config.yaml
encoder_patch_size: [2, 2]
encoder_kernel_size: 5
fusion_encoder_bias: "all"
eps: 1e-10
warmup_steps: 2100
Rows from block 4 of the image encoder of a small image-text matching model, named by matrix and row number. Rows with one number belong to one neuron. Each number is 500 + 40 x the weight over its row's rms, rounded and kept within 0 to 999. All counts start at 0. Numbers have three digits each.
After each neuron's rows are labels from the 100 images, of 14848, where the neuron reaches its largest size: "lies over" is the class under the peak. Only what is clearly more common there than usual is listed. The data: rendered roads seen from a driver's seat, with toy cars, trees and houses.
# gate: MLP gate (encoder.blocks.4.mlp.gate.weight, 512x192), inputs 32-63
# fc1: MLP up (encoder.blocks.4.mlp.fc1.weight, 512x192), inputs 32-63
# fc2: MLP down (encoder.blocks.4.mlp.fc2.weight, 192x512, transposed), outputs 32-63

gate.447:511548491462537523470529527457505467502509527527538503537537611525500532482451477449491484423582
fc1.447:472484464495494516574503565518521512496482503504519578543487530551494508482514537565534454494474
fc2.447:505552482541467486519484502524484517474444457517504495514572543460576503458416490515503450503525
lies over: road

gate.437:499442523434490498501579483539502487572561505539494490472535495506512485470519455479555440499497
fc1.437:533477517472551559441502496468578425492409513541540502473520450481506503485411474468493507520451
fc2.437:441460439451503472498521506483503520525575486507531463499482451556463494393490584517535425507570
lies over: tree

gate.488:556565485553520486462425530566516434548498537504538458495498420469473564481523481424561433562506
fc1.488:486417465457444552537564443485561499478547485467486532499447487504509470539495515524509568533510
fc2.488:571455523518485521456545448440488503555447491470498435495439463526509467486541450461478464510448
lies over: road

gate.504:529456498463540520464475550536472423498496510469467479511575495517459447464504492549532507475506
fc1.504:527452563550504412469513426497483549483505470527505500439454420528504488526510544439482475485458
fc2.504:524529422431515479493495519466463503499507474527544523490489468516470572562556484459513451461425
lies over: pine

gate.126:562511514511498498496521473514548457559509534464515526500550502438533519512506495443515533520471
fc1.126:518511480530511433566549510541486433528510526469481533546560517516510476499490466434441519488477
fc2.126:524507491533527417543461514534538498491490433566450437466550562564415501478482507489525555465533
lies over: verge

gate.216:491476457500463503517490568503407496452568508512472434565482547439533500563494545567597475433490
fc1.216:549522557489477490552451464429522525488540445444517511489490414488543567536485509481461533536445
fc2.216:532490498518494428440525495499534479478491543499512464489453505431464475496468528498445463460477
lies over: tree

gate.27:494423538468460462496470562506555504510512469528418566533480475453539534513547532452582447496479
fc1.27:561519535507451495508448506488471485543465524470459519454524489547520456561541513505478522493420
fc2.27:558446533496491604535446502446541519474550488478530519519524517522538562615496470503459502516505
lies over: truck

gate.486:458462510461497547519570507491455511463493442458480438535413501431487481470466535485586474486516
fc1.486:405456442526456526448474480575497527441510520509479515488436429551545575468492474455486542564553
fc2.486:483459585509478497541504518575521492494485462562474467428497561463432506509516538567454499475555
lies over: car

gate.457:537495558399470487501508486445525496511515439530452506482478533546523458461512491507491467539496
fc1.457:506471538570459435546497480504514467364568524448540520519526522482512486458502530562430524587482
fc2.457:566516506465482502532524483484515551585502463561509535521498419484491459426491457469475498464505
lies over: lamp

gate.215:504434479475505479494476538442579510546552457556447494496461595490483420505579520549517465484490
fc1.215:508488537522562506434541475521450418554513494542401542443564467512467524544453544508520545464565
fc2.215:528512486517529526465509488444524551416529522534539565505540450516512494472543562462521481456416
lies over: verge

gate.57:537502481516516589495457464527544504523499474459497453427509503519468532520518448473494425497476
fc1.57:512472481598537532521547468485471487496481602473510482505465544437478545489426490523490494487557
fc2.57:446521497491529475538467529493508563564522481564501468532535502518495548524505504473533499483513
lies over: sky

gate.223:553486490540506463485531527470433467471461507512429529522472526518469546612486503582539502450495
fc1.223:540453524500478489580538500480461541477575485516494460472497489460548491499510551441513468435506
fc2.223:476562579505528464463496475542423500507543466543547515511487506475466494450450495506467444483512
lies over: road

gate.353:520549579527485559451523525552509461492410564443444471509460534512537475486616576502471511462501
fc1.353:519518476524500552453528532476477522462518550484476468460470452520551506551488532479577417553474
fc2.353:507594463531489499475468474539467400507462533519522486492490522490515461441499476528548450502531
lies over: sky

gate.159:556528493453466489486421473526471488583476463454503485457524463483501521557590556468460502557571
fc1.159:432467514529533584460540525537457482487524478479500526496463516497573573576462470452501496512534
fc2.159:506546513494495588563465478512525537462480456462542569536495539528546520526512583476559530560487
lies over: verge

gate.81:520555445468539566486535475487506502537486533498534464493497502497461489485484500425403533529474
fc1.81:479506520548541444480449527550500483448485500509461534532416471476504552553527438491511472452583
fc2.81:420488492535445497499487562494590492496492465434494535504484581438472475476465544494532485455565
lies over: truck

gate.29:515463512494486474467518545493500529484495496395484505450556466439540472562462501497541444542507
fc1.29:565551548522471527476481490496465506515522494526539473488515548524454441520499525556464535502448
fc2.29:563495527531457454469466455546501490500436562487508457505441422457572473518548503569451469478454
lies over: house

gate.456:525580518464507531471476490543521432556524541478423540518492529513471486465527527530499473411546
fc1.456:476422533443562560546480526510500438532520496553520499519457462509521489544428466433543493546457
fc2.456:483514494488451530520504493544455453446464507499535526410514526508456460504489448539481541452477
lies over: tree

gate.154:548460525515449498484508412474483436518514493546484505469494483451588452512519484551528465544470
fc1.154:542488533478489494505500463465457473496537492496523467491552464463488570504583544550501529569456
fc2.154:514513452530538545474492462547490460521477512526495520461438456438458553470467523510500531512515
lies over: truck

gate.196:486538477544533438435496470474474509555462489507520492454546512504496517433530485475466516475572
fc1.196:473431559470517477482556531527503455520565583463499523487485527544513447461459494497451540537532
fc2.196:468558518432497479455553475443556513441493463546543485504496546565522525501504586511497498553460
lies over: verge

gate.50:543533448448524554466496569482490559540476470556476472492461522454518477546479500508524507497453
fc1.50:581546495505422526502422501524518461525582548444467531500520437483466426499568532449415513442537
fc2.50:501563499480545551405472500456492489426501512526454563550455546522516499463456526485501455485531
lies over: road

gate.398:506495502455487510539516517509448571502528538458516446518443562431486461478557498484543400576485
fc1.398:487490450489440513516465528498546477479472517539466501540531503495446497493575539550552523550512
fc2.398:480483443505487472483531501484445474516500545479458495523515507472484467555442493481494472460536
lies over: tree

gate.392:588518451552530527448507477513530463607465470501475577473509539485581464499489559464454497499517
fc1.392:562490501444500498571500432453483514495437490567519453510528543556502424443553493522474505492459
fc2.392:546511498498497475441475515508496465556547441565492479553531446489452498439493423532433544476516
lies over: verge

gate.135:532521528475506505516502534531465537499467516477457495472496564506467479481493525550541432405499
fc1.135:480519493499561507565470450450488487487534475454430498483586508544519519508524467533526454470496
fc2.135:575451478524495495474461492509504547518448462470525483489475451525503449455495409447534508491501
lies over: car

gate.289:440506484459512539506492509599462497439554531447427485493515567548517574476411557461428552546501
fc1.289:402480518465521543537530528490502517449497522511486549490392545550475490500454505608488539432477
fc2.289:459470512453484463555501509468572487514467472529451450485483521503426459456533528490460421515571
lies over: road

gate.257:534532470535454555510441487509473459497434506499459469517514574554446500586449461514511498503533
fc1.257:435576479492460488555474432515487517477499469478539454530548520556539481482518490440471527567533
fc2.257:532527478416490529546471517426532464469481462472448445523463500495495512534452499447515455555499
lies over: verge

gate.178:516507463483502526457514507481454532448459537509472512539520439453520517471439478446537561441469
fc1.178:539549510412463543500483465539522497479517503498491418594484485528530547499476451462505455474518
fc2.178:419570562502546495450510477501483549450519523542502520507467535522509524499489519517544495444527
lies over: road

gate.188:429451540569556482445514539504458456550459461570485587465519491501458509479579441448448580496523
fc1.188:482507530464434536541557541524415574437538499448494552487483444543558475453463565511508557424483
fc2.188:461505500540495551516475526569450494496441479431472498511453487523469512522396530491546568476541
lies over: tree

gate.341:498505505460507470534455515583490485539589504501541478480425518462426528535496506536499489490553
fc1.341:507559512486517558484510586476446523536499503552558502541510483526484528522546521577502483496465
fc2.341:512529519485543463435608442499475526454532503493467463517501525507503448557551487515511517440551
lies over: sky

gate.122:458509492502549454496471488469546544519499497533488556496530489473463452487535427536522518510466
fc1.122:478452523501522474525498484496421452519510526510435509510513465521453496495496464515494547537493
fc2.122:500442473521514514553500566493516489553470540488483457447469513466468486528450548532463478467483
lies over: sky

gate.138:550585522479477470440463539561446536508457533544490477494431506519537510598526460561482389487481
fc1.138:549442454559509476484542494552490544644491490482470490552527493450493475417533524504491535570531
fc2.138:470576497479534458508515471446544487482512523476580465482501484426506539477441649515497431502512
lies over: sky

gate.377:528520507455537559511510473531396473591474427486532464460500517521478543464437515459556528418515
fc1.377:496448546568501486518437498573485435550516545472513578519555515540557485468450447482410516457505
fc2.377:513473516527476544529497484489465552475518468538478587534581521478521497524491479474537483476545
lies over: house

gate.260:522439505518502513509485473567475478472455502573442496544502578517455531515482540492501417433559
fc1.260:501514529517488533513510500451446474427510479494470543527452482490522542463519500496504490497481
fc2.260:454495529567464547542444482558488483375514529519534510439550565521503475545485496559527552540518
lies over: lamp

gate.231:461468558494450488535508492573530573539495523492451462525459445467487514539514507436515479428486
fc1.231:417539471500481470521512522542525553579456511474499510597570442521491482511455513473474484486512
fc2.231:488513491485508477539524464499493569473477466515495537513548521425531456494541579463565506438611
lies over: house

gate.189:516462477436503427511489523480430544495474500428517441476505470498533458570492439499493478599538
fc1.189:512441503576486579522477454534484541528482487477546500547492479521488464482557499437533465572558
fc2.189:517467524493520559552473471494508549592583468438488518573510549534531538473484504504568511494490
lies over: sky

gate.141:497490509449467544549525528504465478522564534496483537509490524451479517466542549510439453566587
fc1.141:528532492478419473571508423457528467535458462517506540505528470488567410541478470449466468513497
fc2.141:468518502531515486530556494539558429426493518390548538469481444492508549443447475452493449498430
lies over: house

gate.281:464543532510490518429519487543484490516489541468494448563449519468442499445424488521437524554452
fc1.281:452527557525475476539454481583443453470532493458459550495457482518523429555546513493445582486534
fc2.281:508462496487506635484528525500517469490533550569511494485517546511479534557451465544493588494520
lies over: car

gate.484:468565466501543551466441469494571515561518439490527520502519535458534451574508564499557534529565
fc1.484:525543550528499443548510489489475477433457523528475505499562548508484434483522438590480471518476
fc2.484:495499511529449514502547491521442463501477544477550543426483444504448450548468454567502531504496
lies over: sky

gate.174:507511524497496480479543451450470484542480441475416542499562522537557515490560528457413542517572
fc1.174:509444539468494446502443416514530440537615512530540469479487423538457482540506499453514478468516
fc2.174:520587543474475501521467486537476493487447502471522518455463456413494501508442448527452465506472
lies over: sky

gate.112:555508574399462527471519496510525482529559482540497511467531540526554469509509469481491505584466
fc1.112:506542550526469554566444531430514446493516487493564465462503490557523470492491568410398545561516
fc2.112:532505444527532455483532473495446473479470573480540475580464520478566484462517506470505458532525
lies over: tree

gate.291:556511519485571441487483466485495487564464494553542465484519594550512428504499548453543514564464
fc1.291:509536460518544526477486554498474492522595447544507473431480485507504511447516561481574506527581
fc2.291:497546422470498500435555465505452414525502555494513475515468471454465494474442479527526470469446
lies over: road